config = dict(
    encoder_norm='layernorm',
    encoder_norm_position='pre',
    encoder_layers=8,
    encoder_positions='conv',
    fusion_encoder_parallel_block=False,
    fusion_encoder_shared_expert=False,
    lr=0.021,
    momentum=0.95,
    adamw_lr_other_params=0.0021,
    batch_size=128,
)
Rows from block 5 of the image encoder of a small model that answers yes/no questions on an image's attributes, named by matrix and row number. Rows with one number within an expert belong to one neuron, the router's apart. Each number is 128 + 32 x the weight over its row's rms, rounded and kept within 0 to 255. All counts start at 0. Numbers have three digits each.
After each expert's rows are labels from the 100 images, of 14976, where the router gives the expert most weight on average: "top examples" is what is common among them; "lies over" is the class under the peak. Only what is clearly more common there than usual is listed. The data: made-up road signs on poles.
# router: slot weights (encoder.blocks.5.mlp.router.weight, 8x192, trained with AdamW), inputs 0-191
# up: expert up (encoder.blocks.5.mlp.up, 8x48x192), inputs 0-191
# down: expert down (encoder.blocks.5.mlp.down, 8x192x48, transposed), outputs 0-191

# expert 0
router.0:075172068161083118099156094104111158137161151147117124186111093129145146118068140089122163144141163098107101102122094161069175094114133113151211106094114135132078098084125113098141151099106095077145096090173160106096169141089146161106070115065082138085126175140106106132140199128127163164119094173088080065109120146177160126145128110078135175149140190072086075129147130106136100142190180156105146149195124097136105145154140146108128155071128185101141156151123188114185144192170083077091095137088159117171123108119085113102148168114152127134129126140139104142157143162108133122
up.0:075102082113219113145129139137089075092158129078083156094116125131117141130178125119099118102191054131096094118152098079145163159150190135153091127127139122170176174131138055150136123073085137188089119121102119159166084050160117160119160148146106103152145159165130109114145095140124086086097184105157160103119151184133147109087085136167109128125101122070169212139129106138164109177081142162099153150128164151146108143167129117103136087116135110088126141146146095135115142106129144157055122158080103185048146184173131089101130090150095155164128150085130122138126132151181174115
down.0:128155164145180180195124116171151149165105147175091176179140142113123163126177132191067182085157114135124092124091085164133121169166108118111103155121106127096144147144157098103154158134150050134138104173070133182113128141177106141152054147195137098070147170162172133082139086133135145137110146135147077149079103114111141122102104132142133109125087110102170119143162140096171217094144165152126115118174118117124086126104086176116108076147109164131133122074095072148134143119071121108134148146137086148126098134182188114082137090086083101178132078083099094140103130103090155064
up.1:159141155126154170148145165151151143139136161083150124142094080103090113101161125132104169105104127085134090127176092125083119137166122137122140137125100099127125139184098105139048151076153153151076122097119148093118116116088155149166127187149129147184122121215083135158131136144160131088096082110090141042023147146069102094182125137096176041105096155131101143150115140226115148143133123145126138124113152112104146177126135146146113153167070148117149118108164112133159165218157136111146121125167144127157091164083111168103118087068152096093112153091089089121118167130196148122
down.1:112080179136125180213084128134184081097148151117088103142111089150094192096103124135154098121144147144092181143067147101154090106160196107088141143137135137108154128135112116176187124059067185134107099161102096141171100121136139060107142151188130169109109087077153121084131108125093148093136135144146118130125052121149167176182105177114079138151113116108148140207130144150128153191122158095132121083139142090098107110146047149143110172111143140115157134122107132125089090104148102133155172110145097018148140101126088140130125164152140083172142132142149140127086143101171156100
up.2:104096184163116102160131105078090091122125091130198213136157095140152114132206140201150112102096139089114120126102172127124088123103127078050078151161149205107129122138122111112134130172167108145090164112129185106078110121112113155157121121120098116131139109124088142145114125103131094116203173109185151142149126127122142170124099074126107045099118156100120168124120159191135124071130106159162139133129128132113108130122146092133164170108064148105143095203076153157088097166127182163192171158122171135137146099145111111149036076158113107102175113128142130133105085154136089096
down.2:201184121114174214150103144210166189127086135140089107114123158101056176113098109143132140144106095147125132126124217128115133108149165095121129132070106127117128156152171180096112129134102142123117192118116116085117114117150117099140109146103087095132118132108134144148126108112076122158112135154188084146121058125093150128143161160112145155170159107128132148141173167113142238129093127113116105143126131108181104104090081093074100098181213147116132102107159058153135168135102076106084108113120111135145048135055110184133117095161112120154130110092167173110118105154110124125
up.3:158161174071117165093140152161127191150106076138114145102144116119119122176125154119051158121079136113137205134185190105138095097069121131111171176108149057132137106178127116145048155138160102074113115148105107134148127120099130121153149096072130133139101143088117155137101151161143128131075118139123095119121136114115176119107167091126088134144108121152162142158093128061129196088159106145162114122134141148143135163122150210090109106123170070166147161070174119093145158107123117164090174136153127142112178168122106195141160085088141099109043166120100089146177185097157097071
down.3:090081165152151109145147140151078151097124137110146116147115161106075136138166067166097125196112154146154109088130158096115138140161166170122146094137167116103103183137177118150109123120076135111133088121104159073139145133158167126159157148172100166124136116178123121114154121101068119148146100111151113157093126106133124146138101174154107144137175127128135123132161040195138119130134115166073158125068061194112111116107068178105124070147181166102141074119109060092044104166097131142182093127137097162131070100161113116150131096105096121134151147058135132068167176211149184123
top examples: green face; hexagon sign
lies over: face

# expert 5
router.5:127141102169096169137186108113086130105152121135137069159144159122102120084175079176098084167068112140144123100058067156136125150169170141125127147106166163134100078140169171158134144169139152121140165079125118115135162077114190127109137127136088167164075111133093129167122123093114072083153077136146141108138136133121154094195117138098141109135167135094035145107144081140099061099095113105095135139102192102138149093109135113085192106130100100117138079185078150176105123188188098057177100127130098128150165088091102086104136134140110103081145103141145127143079167142130125192
up.0:112164146159108104111121113116092116108153133108163149142133128143119101126148122111145151120088120128087164099176146141133120116084138136175188081157139104124088110080134138092081099130164193156149101128183093143107165151118157097112088095163072143122116077140093124182132175074150188125108134114138082121178162102160135153131173126155085183099126107061171108117140095213090081139143083093199132110197083126114147126120148114120185116183159077172118116172102172127134047149194113111121115167130132156136139097132140060122081154122096120103094099119128131180127049095130158213
down.0:126116104151119164139175174101148111141141112149078072155093101074158177106149119162126110142154129160139140141082127159114104159178137157131136135134179112161172119164127173146130163180043080107181171112109171100147166135136159123124154168143143142142112184083120137134137172130073127111126085131164103156106138127124115121162142143123154127139178143189100138094148136109076080106134151111091111133060146096090102103051105097096063119101158112111126050135141162085158141113073079141166106136185059104136114118147038190132150152096110124113127165136121180099077137185151039147
up.1:145130149108154079161128073160147076099116125102111171084107087088186115111124124133183135128124097181113168111077123078169136133154107098127102114171087133165098204129140060115129065108107103106119131117131134063202130133120107149141121146217159097120120137123139130138110099163154136161226173121117105173120119103126126120146130145155175151162122113168225117133117133095207115173152124064172127135111114076154105122141065165123130098137159149176102131117136103135118172092110126145099101128076088110126169183150137087077126154134101098156199084120138139153127045127154104149
down.1:109078135057147136154096159137157121187129156167138116118129133164147126117114071140160144137173128111121163186107097116123158098154060121160106160116054106129090092184148166119109109072170137172112111088119058097113108102159117081097125097124125158124135101185111134115117137140135147131134103149075146170083063139131159139159118157140083151152116159149136163104158117106139221129163163107126180203120167091153051124146053175179088143080154143109125140097094117115169160164121152154117145145180133136134111134143103108082169086117108076163182083139170075127146126046086106119
up.2:133166140140151144177141103116100096053074092113142096143148151208186130142081120162111091104121186165126124140165154135185114099112142132103139119198140118147129143067126112093118127095129109092100086181130151168131146151099194130161145130169156147111140110147167168106088116083145198125139155099125154123155098102114112085078099117155105106128133137105164143116192097098135145121148111154184132139148101091153140149110078192102128121150102180160105185168084102039103086148098095095117092144172145044195106121149145151134132089128102106090068179141124078104149170069177139134
down.2:092176128100144061143069101117173075139172116119119113132120144143117128107108100106140171105111132103109209114128156156103119122130188129123105142161108101130120142103179123060148068108192144134110155136156144123124087224132140165139119132117012075123099127198106170108161162093168138144143163175105135144120100079145161128125107159143167098135138055110153132077171105148110165108157073146147117153161027128093127090157161104171127042121139114152173133169117175095123075162151126121115130124084129097106122133142133111133137110093193087168173141162130111132146084151134152110
up.3:173178110113162207076097120128155125190134136111088161073140091139078105137145163170097127156128116100106077113099096153083118097083136160083106112169177071158120095132103125147131088144132128149169166100126155172104072158141118054147116087163117071117074136131173084153152152099180209109102149125104160144057165137144160100096110131115154142213103139117087112142110118154150134106136128137125158095163111161133141178096189106096163151124135117151185163121171097166095133096167162114146073099066169152108092106119168085060129128141148120091143088150071103153130135129143180118
down.3:130100127157037117140185085100157122172137125126124154108131101140081156125168173053113142122192156114140094160094095152104153152102132130077127125113075160131104084071103123130159122161150136094146113123175179141103065174157147123148118139149087069115092182147088100113155183067129169098110134154151126057112123136167150135138110167103129078099111125105032185108063122142166075102151158128105077177175161140072173089148166079120124179117086168141119178133142155186121138115145143153098112140149145139119117114148165150107133166128120125098179102135177144120100068156176098125
top examples: black face; brown rim
lies over: face

# expert 7
router.7:096128151173129101087101133183123161121118131044157110081111128099092136109162081101085123153147124112158123098089083104078136167126165151125109100080130176150113080115119107124135131161184128148089117166161078167065101107136152084088131167140084209116147126162090183162118139064104148121154119153121163084130195102118102118144151091150176111128079159093115147162131090185146085118074127095112190156150089182114193144145147149101133123153209178077139097150121120144118120159097112137129183160147142186127091155143113146171088177153166136138172130161113155086137097188177125151
up.0:144074114132151099106103161185143136131140120157108152071115160121161153115141120149156131128156106185160141091114091150122142157133127111134086152125136133143141168198170088168100152109130108103091121136110086083149136087194092185131111139139136070167174119091105112144141081172135132153139112104112134169104138118105143170141096136094157092129106100144178177195130052167225170141077151111120130132072139107169112116112135129083145050104140127116151126075095040080109128126093154151072173086108114087042165160136140164122137083142174129184151133120163157132199118103118118067
down.0:146173144148132198148061118086135065064127166128081145176167105127142132114116136118076172111119107116055102130136123121146147131094091140174077113121090141146089135067182111110128123146153146143154129155155149132117170140103131143093172132151146158152189108140121084126178115115117148146122147253181151104120114161158136122077092080145115139119132132070087150143095158096100146086083116144135099125192117145078165085103142119147120132061132129149102177132169146098144118148131057112140143187103204179095096122172154105154129096140172154125042067145114116098082146127150152114
up.1:071168145092156077122146107128107102117106156153153155152149129127138077155116108176153141159169123102135142137130122119153224046132096106171171156119135109083149091103096076090102086031215154095155110163121097150098099134134082136126147094173111137097153100160098137131111113164172159149152175097133171128164101116082212183076157138104153118127153105120155129180133079181137112141107184157138110154163137126079113102120140153118151129086100118096066171165061119096134134151160154116148137087128142085128116147203155091094101164094180136135124102102139114159083103076121136104
down.1:163140133127124129114132140114186159097135100131102117134069157121156163161168106150103101078113063163090197191156148155136073206168134127147039137153115140126148089182094086151125109148095122150122103183108118090086149121131146156107130124141190118137102087123090093179134076143084089108175159118193182165093128112098123103101103150126130119109181102195153157147135129144084087143129173134143139116161113181121150057089120128116109118190160143124117134111156132140113110081112190108134086114167136187115118185065126179137089110114112069147148103109045099092115159149124073138
up.2:205080085154162161156075164138167130132132105119159136131098152166105164123094106109152203085094166133098113081149130168163102151199106126112056155089091163101117175094170133135147136142072147158160131117132133075079080158146144112139125164185127176129079120140133137092106105112080140180153079107073112113138079139187145158153105183115096172121094181115135102181088095078131152125083090147130057095147193110120111114137108102156117130147122213121175106161163119117124169184118161107104097135128107104104118124127105080118182109097138100194135115103140072141164109101150128101
down.2:118134156147132126069088208140194087104113077136103133121153139156149187130083168126139130149130096108186078091091163131171161119109119122210162095125187109146148139132138107165085139152164152127122111118148111153076151126129113143147140103128124079115155160078172150134112149122122090119173158073124159126138104140169183143073111089136080121090128095073139191088116118189156122090142167144177152177094083068166092171108130126124079140187144072136128143134147115107147096101109173128155163145087149110093127120188121106087092062122100138117068107154101127102128042139095105200
up.3:150112206097150168139111127098134093134102098141096136121146112125128185122139142125138101063171208108153121136129150146165135091121171173099108082103167163067134146145128188161161142073200110116126106136105151152122121085137127133152109046172181150121190104069125121123119109129137079157145134147133088173144093077113168149117123147132127157148138105074116120165119101142147078162138156172087145097180153056193146144105113137090147111109129097116120103175104132081128063126103093195088152084082131142166104127121082156172101100158124165071086125108170115138168123126079224119
down.3:114122144174101177087135097170089107111148154170164149145157115130150142123160073148109160161096168120139090130090126122159096098141131158089136120201106211088097094126069143130112103117130134085083117111060120094102176092148104169138101139088142148140077141126121144160132124133157100143140115102119134092137054180066193215172087162150159100131121174120108095121119094129157145131136085136096171157170108139149126104063056128061149141168086149128115174131150149132140115161129130098195120084185155132219136072151124151180152113092127133129117133119104157122180140128052102104
top examples: orange face; orange rim; yellow face
lies over: face

# expert 6
router.6:157061156150062088141137115038108073106125122198198145157102112133123149178136142168199153088130142164103128158080118199148109144168111122098130140122110114203192141135052111167162119141080116117154111109127194109136203136159120079147180090140136142151079153095101102146140141119129155133107084090171148152151183179187160158087122154120047117122137119129171119136083152107171101161145169151167096073156087152155137143131118164105111147141135152146109149166133118103088142066117164115157130101105093127118163102146091136162098166141112051118097130115113108103146122126165130132
up.0:140110151142166140172119160095076139149100155133138056117154111153085136105112154124125140167112117144161085109149130110103105116165117133118171206106125057093159147137105121137113148137151136105076150148182142174139074156162145174207096088131064111138135110146069126144158207111106142057093154086157131110109154135108153117141164078128122179135128088135155130106101139198153213063170068104160124131143073124115130212102188118107085141110112157114155096119192130127188128069126136160102115074137097115066089123144158143147091137095104115090138094103117116149126108094130189145
down.0:119155137122109144166173170135116111130171102123111129138214093130164170132162168172135121105160133133096114123160132164103110194159166126093158155159077140081135137173094149153099135148108097158078191051102124129172109170068157122126090118109124102130090165147093128192106123129115132092119198125121132092197140098109122151101095132152128095137124068160147116123167098190072175088109108139125122173147127097142130095106150087092162138133112135102144148087094122231106153168075143143129104146160209060160100100094121088143087076140110108098107128079135192085104092118106083147
up.1:107105120125118117101094075122137085118173123144127142102111072075126147111101187142101144092138177166159133150079190104175129123096138073156128183219137104117187113150118116102140101128151164136107122094131106154173091175153093067125115162097189098169190087114172099120147197105170113128171150119174094130135080106111179100140145143151134119149170091049147118149170104144085094162080125128129136122087118145173134084084148144104163147091153105078135094092059096107124166167101140124157063144129155111110130136104175109112135188201115130167113110188127086089141158114102160137
down.1:159120137122099107186120102096117057142091177182110181184104140124129064112147111153108080097124140180113111130169138069154177150132138122170208150115119095094118106108198093118081128114094185099140151128114167133159103129125119200137126118091135143149145145090141122123158130147108129162141159084129088108094124130137114138127135128116137128151188109150095118102087115158084068144139125161124141095135140083158154101088188111040177121068034125157169148175171188138057081127182075108117080104120171126165079126122140163135138085161165130145114122133105147112109092118119201160
up.2:209075119147076151141074138164122061106096150171128117127118106147152051105087118129078123056122113119110153113113138076112149099137126092115099153087139136157128173082078092146146048098118133163079105114122172137167086161137125112156141109119173129128130154099145156183119178160140091143144131089152130126073147128083126123141126165151094136132188090148146121139095102176128067190119142147124099174142169112163152168167150125126134121183082154172101129110100138147103112161144110139119209137154146144088194067135107072107117150169084127177162179168167061137116115103158189083
down.2:108115135112187133139128131118125123147065117141155152170100124149048179139140139150156144158065130186133162175114102142152125151096137118161107128138136094108083111146151118155095164153157108116082142142115100042091162130181101099114123135150146117097120133115093107105160110111129116148079111146153124153138090125164152154107106130176114167149139152083107144146108145130122138104115103094132221088128149207162099158103117098073144069113133136073141120091150078084147102138094186107100096029191176198124050159149171153114133132124194150169087080145097078187162135127152070132
up.3:156165072097132139138173124119098137164131104114099152129160151160078146088157106088081124166132093136164158092079120110134143131101124144155113101161150190089202119127122178136192098144094108113101149092111151117149066095136144175105128133145093102085178118092090162108104137171096099073183126128168163101134111132100110094089125083219116122181131127164194139099107164106110130140111104140120115102117097142131201154166223163102167168128090041076103140143124103091120220141124117152147126104152102123158057132159169175162087123141131082105172138101091142123108125116159120119
down.3:159120164150155134173167074124116170161135095111140122148145145135100131104172151088102102110112098099119187130086126077115155157079135220143086090148146178115133144134162115132103090138167163179117175107082191105064182144092169099105131140143064170104088047198096150141139157132135118110151075169145121085124142163108141101174145127117206126124077097088108094133111158103047081141112155101124137173128167141142093165190151100122130110149095070078105109107098115163107135174121096085157125134156167101133146105109116092160127109161153085120104167106150191152093119164176107137
top examples: teal rim; triangle sign; struck through
lies over: rim

# expert 3
router.3:093137123181076095146195143096138197112119105152150152121089118125136171168085127106165181093097149104155113194078065161102094169104165134108144105106079144137068093121107111158168141126132108118145125130182140172095157145127130087137210174100075057143081189134146138100182133092132161151074084124104105075150141132151083106156110151094119118103124117169075156170121152102190141086110133161114191123122133162145164174126106097091093116118157180113103146094138174184123130081148083098145152140175102110135143162114120142135090182098105115109108057129124114102196171139143109152
up.0:096106164103093187136152148160107110197086113145128126210188144153118135137114095085179162097163125123086114121147067056085158124050089075135162122120061093092138163128122158133092100132106160166157123114089156194138082107139118147170128076168154073128100166120149123105163096147179100152085148128089115199146136120093132169134153115111166156143065139154135139161178176167124116128121107084114110101142100119096108123165092179182100055142110122153088135105134080118139154092114133154162084120126172057127086115130110186102136117160108133089106129137198092160156148106146134137
down.0:137103164129110193158097072123115107159087094140091110185159127075168142116140150153110122168058173161095069155153136143120125131131136135126156086166167119102129139117161121129086088098122136066124153112080171100148157160139163100110113062125116117154126074179147148090073153199163192138100131097100136152122101139140121135097181117126151095183121137125182121129130150124100163139147157089130176130091122115111149169134100164085209062132147162146103154147147114113128074146117092054137144128070143075182159141136157158129109129096155050053102105067147079138132139186154115183
up.1:153190113089100118076115136158140142123128123173142061156133114138089140125182087110104098161087153125126108127126080132158117096145171130145135154146133130076151169122172168124132151147091140151089178142121187102138132106149127150121114108155177205132119111152113154157140168196152102112112143156136122107115090053038155134115177128206126120076128174151180138121159135199077068171147084107109117085133072104134113122128066139150112095169182051159071074153123120129127152159145117138123067128120108119146101124165113116056156171092034111136135117153158101121106133112138090167
down.1:114094139086132155126099093131133141136091135172129093152149128149142125118128155129134115119119107107172079127160060188129183140071135159156208105116123086093181147122166130112136150123111145088080134126084174135153108132138172188147120136164159153096122157125133110117131111193170136061121139106149152143153124160121138103175210065119078116156145068137106140156163162134127145109089070131161104126053154150090165096155201133139153084155096036162099140195146104077050093158138133152103114061121133146105107091109174098129114139136148079114065126120091188124107106123141100172
up.2:134205117117093120121109071108116162118120110143116153161119127070135117126088129149062155171086149064135102095118096134077128131127199128103148110085096167092159123118110180068130101139126145120109136083153118142086161184082149108151135189082144178154117108141124121079099180175136161095150153193167114080110129179074099104131098144156167095143127146156120167124157156068116109099135148180120094156069111107127164134176155188175148146140101183149128101093120117161122163113142155064179124168073148149163080102141136129198158175145109119097133102120096105066092210108154137139
down.2:114102080125153118146136147140092151096123138163105138131170095142173196157152153113156150117110141134098095155096162122140122137121132115117094171117129149152115101141086123145158172177114166205134176111178135103155129087100134118044165150132123072172148168124099141121110152024062097166152140170125122163108077154115106110120068190133131092050141140124129195134088153134119112117128184085123114131129178133160123107088083071152097142077199157071142160148155140172144174126080116113118103161165137090089079148070090145180130088110096151146123079107088168191118159117117103106
up.3:135141113140236134100092117082131124133112147122105151152163140128137121106166150160108148122139136138066048116122126119156126195130147121164114164177090149169122115138113162123145120129108128060089161070140176142097105115114125177152132133204173119155083159109121070135128140133156098081177089129088145097119124175059117105083109139131110086110092139107168147158158064191177208107116160059148133150136110143149179114169100163157166081213160105166129112127133095141095102140161122166138142169120163141111085155077089144111130099108113083132114094056100135109086090156092168111
down.3:120147124118151093120156127102145133111130091110119148094147140084096154145150177119101059089143153173145081194133097151154175069083152126097197152113122152135124139108140102150125098124133128115072195116136165130150089128165076206136122095150166095075105077051185150109125103127115059156188111134181096117154131141097154140112192159121151136128127096207136136152117179158164127139136142101170083135056119155125134115111137128158153141121091113158184149123152109078141127126128151181170135135123162094072151191056089175067133087102139088095104091098105124132100158129083174086
top examples: white rim
lies over: rim

# expert 4
router.4:135149167146128162130109073196128085081133153133146141146170176184130108052170136149112087087084095163107098115108096102152117090153165149162110153127117110105135175170179128139112096136139158137122137094127154152106112175092121148160086132167104144155057094132129111140131102167142117157075110083102169144144145169078156142107170134118144090128206080137145108149112034151117073144106113151156080137124158103128141130140202141108209058133172151167074136167086132139109037142136165133125116090124161139107139085123145129075098133181156094110102090120133114198063135107126140168
up.0:100152105171100135098118136159160133165146081112066119155097179149141168108097109142118104160074092131092102115172161087102119142140185132131119069136105104170146163173159170152085166167069124145134126121150160065155150133053127117084102051139108125129143117132180087180119127113098146100143157191187052117159105090144103156085128124135094182118074137144126136088167184060144121111117100130126130102164126143106134078115069152181125167153179149134135092146139120087111123173113112106148133176127128137189072078127147144172170147167109131145081101141087171063151130188168166125
down.0:089044085160050159129078110158132190071124101085101109168132194120100106120125090177154181132117128101144191174096171161109152142109144140161098121086153225190140150133125172071142102111172159141149130152174105073178133122144153128052119105170149101145127142083074123186147159069122083125137144167147137133129163100115160104142119131129135129115101128080121168112147046147143119146102141116148082166154105130127143125131114154156145156098166165086113085113106154166073156147080069140067139118155101143152096089116107167135107125127109127148145092177121132119094096103182137085
up.1:178100132100147132092143176098123072145147125128130080155124166108086151118105119140068132148175171106163133143126120115078165072104125092113101145061157169171155072116178141149100140134174153117136129130204110118132120045161161130144092144127174124097150119189178065187138113078118108117084088095104118138117117163090136196125129159139105105142130139080057179124104138110094156168154123128081127115163174137175090100118154135150204148100105137134099107100126079163120140149145098128123139126078094159132119200127182143057096093133141104156152173071156098065099126182164117093
down.1:107112114079171146154129145119193129132097146144120178154100122165157159126117071115141112159116185069109166142116102116148142021070134156094128108100133090131130173113216179139139152080153194131137126097097148127201076138092114117138111138181128123147089055146107153110087106169126139139087091124157081198120105161124078160134095122147120128123053107166089102135119145078132160123112186113146149084150127092151109137145167116181085114199080133159164109157186068153108176127119180148126109090109148079172107099104152110086166141131123104104137153102146116116096120098164165136
up.2:159132144144087136169107108108118089129145118094108125091074107107138133086187134111148165159131175082165085130153115126118126109167096123090163071163128145099146094147103104094122086073127154137140140132187146173125110152168127133142128196152159083062105109081162135120094162125189219175116133127173140076112087113159048114112137141151115153159168068117130120164138142159151119087112092066121148124068055193105135133102120106146144165102111133160097162138145171119153119131137097094194084070133145177117119093102159139049197151140175113163197168118152122102125086106127156141
down.2:183151115181113135149132134107092076120114104105136088109084101085088135066100083140176120058147105145122145137155094061157122129205129098156204137133090119123098151162189124130070158074090114197128106115133163105148131061112093120136129170144101109169056109077191135122139165099142145145102125117150134159123151135118094130165193121141151123156110079117115132129102123144176055164084128153076150163118122101149153134101132132080107102141161159145126121188142048114116103128131094148152122085169118151125082162129155101130186158160114160138146100124209157223139137123149142086
up.3:145120187122165201071186136096134072165107158122180115088160083173126028107112141080127158103109120142125108068171148095066141131112124161102116102144151106131108107104154120136137125136205162145137202136115097166165122080120104157135140108146084166174115110176084120128112129210116139154125166094121144138128144130107108145173115126091182093130098138124127113147130102125038117117172099100112141206095096127147141106120157105049119086121115087088126137124176120117135102151196138146133110082137124132195115113106128074126067092118206163147152110158121093100142117176130157151
down.3:175130119172135145206163116117113144122108109156142170166089153117150195128110156135129153138104099151145188177101105112112109091153117092167097170100129086135124153142159119168089144146118074165142137083086140122100094119077174095106049180136095133160069144141103156129095108087185121075165084091142076124142103147148113132085163121074150113090138105153099150114137158135130167104137155207192109097164122117136077143156130078198103170165128108109114146152121085169108105102175137117116121136186135143131097188082170115108132137166053138113089087111187166110123128089117050176
top examples: blue face
lies over: face

# expert 2
router.2:126167085105115103139085096122109124096103109127145127125082084102193114163068110137091087163150066116154191166166130161158103094131155090162148111092235095058120182139147157138121109130111155145080167097095132132147131139122118165136103066097158164143138116098111068137093164187099071116109103170150111140080125161132162113180138159125109121129109116135151153080129128083098152149129175138160111164109147056168117159121124198150107134211133110127091120173083103088172162140145114105122168142160171052154172131130117155114116096179150095121102159124128135150063095124174074110
up.0:125189108106104077096097106099104107085156146159118153110134176182139114093085174122095119101123120126099120074110179151142169126147136113099114192137125162159209102116093107118103102054143111107112149149145096177137168140094150126122128106122136107096211121136121093094137150179117157112113126157099091060127130120118156167090125132131151118159177109079150107094152062169153136138145112180108101111178109085142150134159141119143084116184132135082117130187122171150178103111192122097126120128085150196208099155168054111161168165126092146118162135072156090069147047095139144155
down.0:137147176117161109138116100169180121128099163080189132114158142150106159119104084085111128157089124092152174102113092073139139128108184194087182119135144187133090126205160075114097163157110155103157085077138132168095110094082124147119105052125118114078115060187255133116123150114141124130121135172173150140090108063138113113184133121123169130157089146113097195076153119112131148133103127106093106135125116150124124163105124163113188113149124094147106128118118146207096155138127075087133150146111142111128145071108162126147132079143137104115139166130123099161079172116178144077
up.1:166126154187136153116103147047094128145110126179110162131144180167144165165129107060131150142067168110113103100049083167101073164111152112120116136127112155142085095216146073166144152082135139142104119052171115105053144117154056111112092144147110167124108142148146119100142160116181130111164075099137138102143087170133125088148145112124123094117107125091118172163127146222132080115172144125115113076149157118124145133212113114215160147109169123160159100108127117160080138175171091117137115163117100113081188125090125131109106139113106078155149100135156139121134077136143110150
down.1:143081079087107188124147095127135122147110164115102047142134125092086063137163114170134108118104110171086155110117127073167113103122098186151128133144136203148142126114129173190121113103175100124121111141181118077157088152158163128057175115112153068131146110102098129161110169116102094125099112162107111159073116102167160114139150167086123147142109200175188147144087140132073098165103097119154082165113125159120142109087168143191101141119047145138106094149185146098101157143085161134080170108101198134127092121137135141188115094168119150109095186103169122114115126084157177096
up.2:133136123158071148120124104164118152131108139098150176096089143164148105104137162118174146118071125151101123128107078120163090158128149173086049182159087186121119100098168104148116127154146135109095142092169110086071114157100105080182160088088077137162099147128078192105177129086109131164176088149110181115132143132149093134066163094157120084147096177095139131191110113080175124123103078125118129101171093186142125152130175115095134133104129191104104147109157116155126118132159117108099165178161154198083098170116168096152046134209097106134128084166088098140168135114119100136
down.2:116153128148110115090136128186096149131155101135106169111127100157082127168098179161167132134111047163086122143130190146156158087139081145183169089104146178107058074111131147170084099149099117128124157106154141139196119231144088143096082060112145099143164087083095138140111123152124116167088145184134130098147130089169104137135083164136177181104108157131093067125066101097120130102135066120197150136159141151189165154118132099125092142150085116175115108110114137141164107095109183149108133150104126146070098172158154104143173091159110106125144120104099084118146120086131190156
up.3:124143165088135167090102185176155122150142167134111129126149080112148078124129111090074138105188133131117064111077133092119144127111052107128163160160104182156113109155123125095093120138145124134141103118135057150128159107118105129087101104172168099064150160100142148139111078143133202133155148087084106133122217129188097124102193064212187157145138150128150145099091119196066125170150092087117152116171120126144139110101112126039180091073135137175108141158122127125160113123117112204150147143124096162090128141142083108092091088116161146111130164101099146099140109168105105130
down.3:134162182131082086144125150116113141111108057143121159131129117137137130117089127102107120128129176107148082178127150123110113142095105096102099113123154173126165140108114038164173151095061198132135125111158121138078108120120131176132103083175153137115097092140104163165085114089169098094133115134127091126189120142152100164075156158215150104166119124133133154126129171198117101107132138095151172106044102111122135144087066159172120099151149207078098087182143126114052133100191138116181133155150108090082121127118123106127175200121108113176124110203161124091152137138152083149
top examples: red rim; struck through; triangle sign
lies over: rim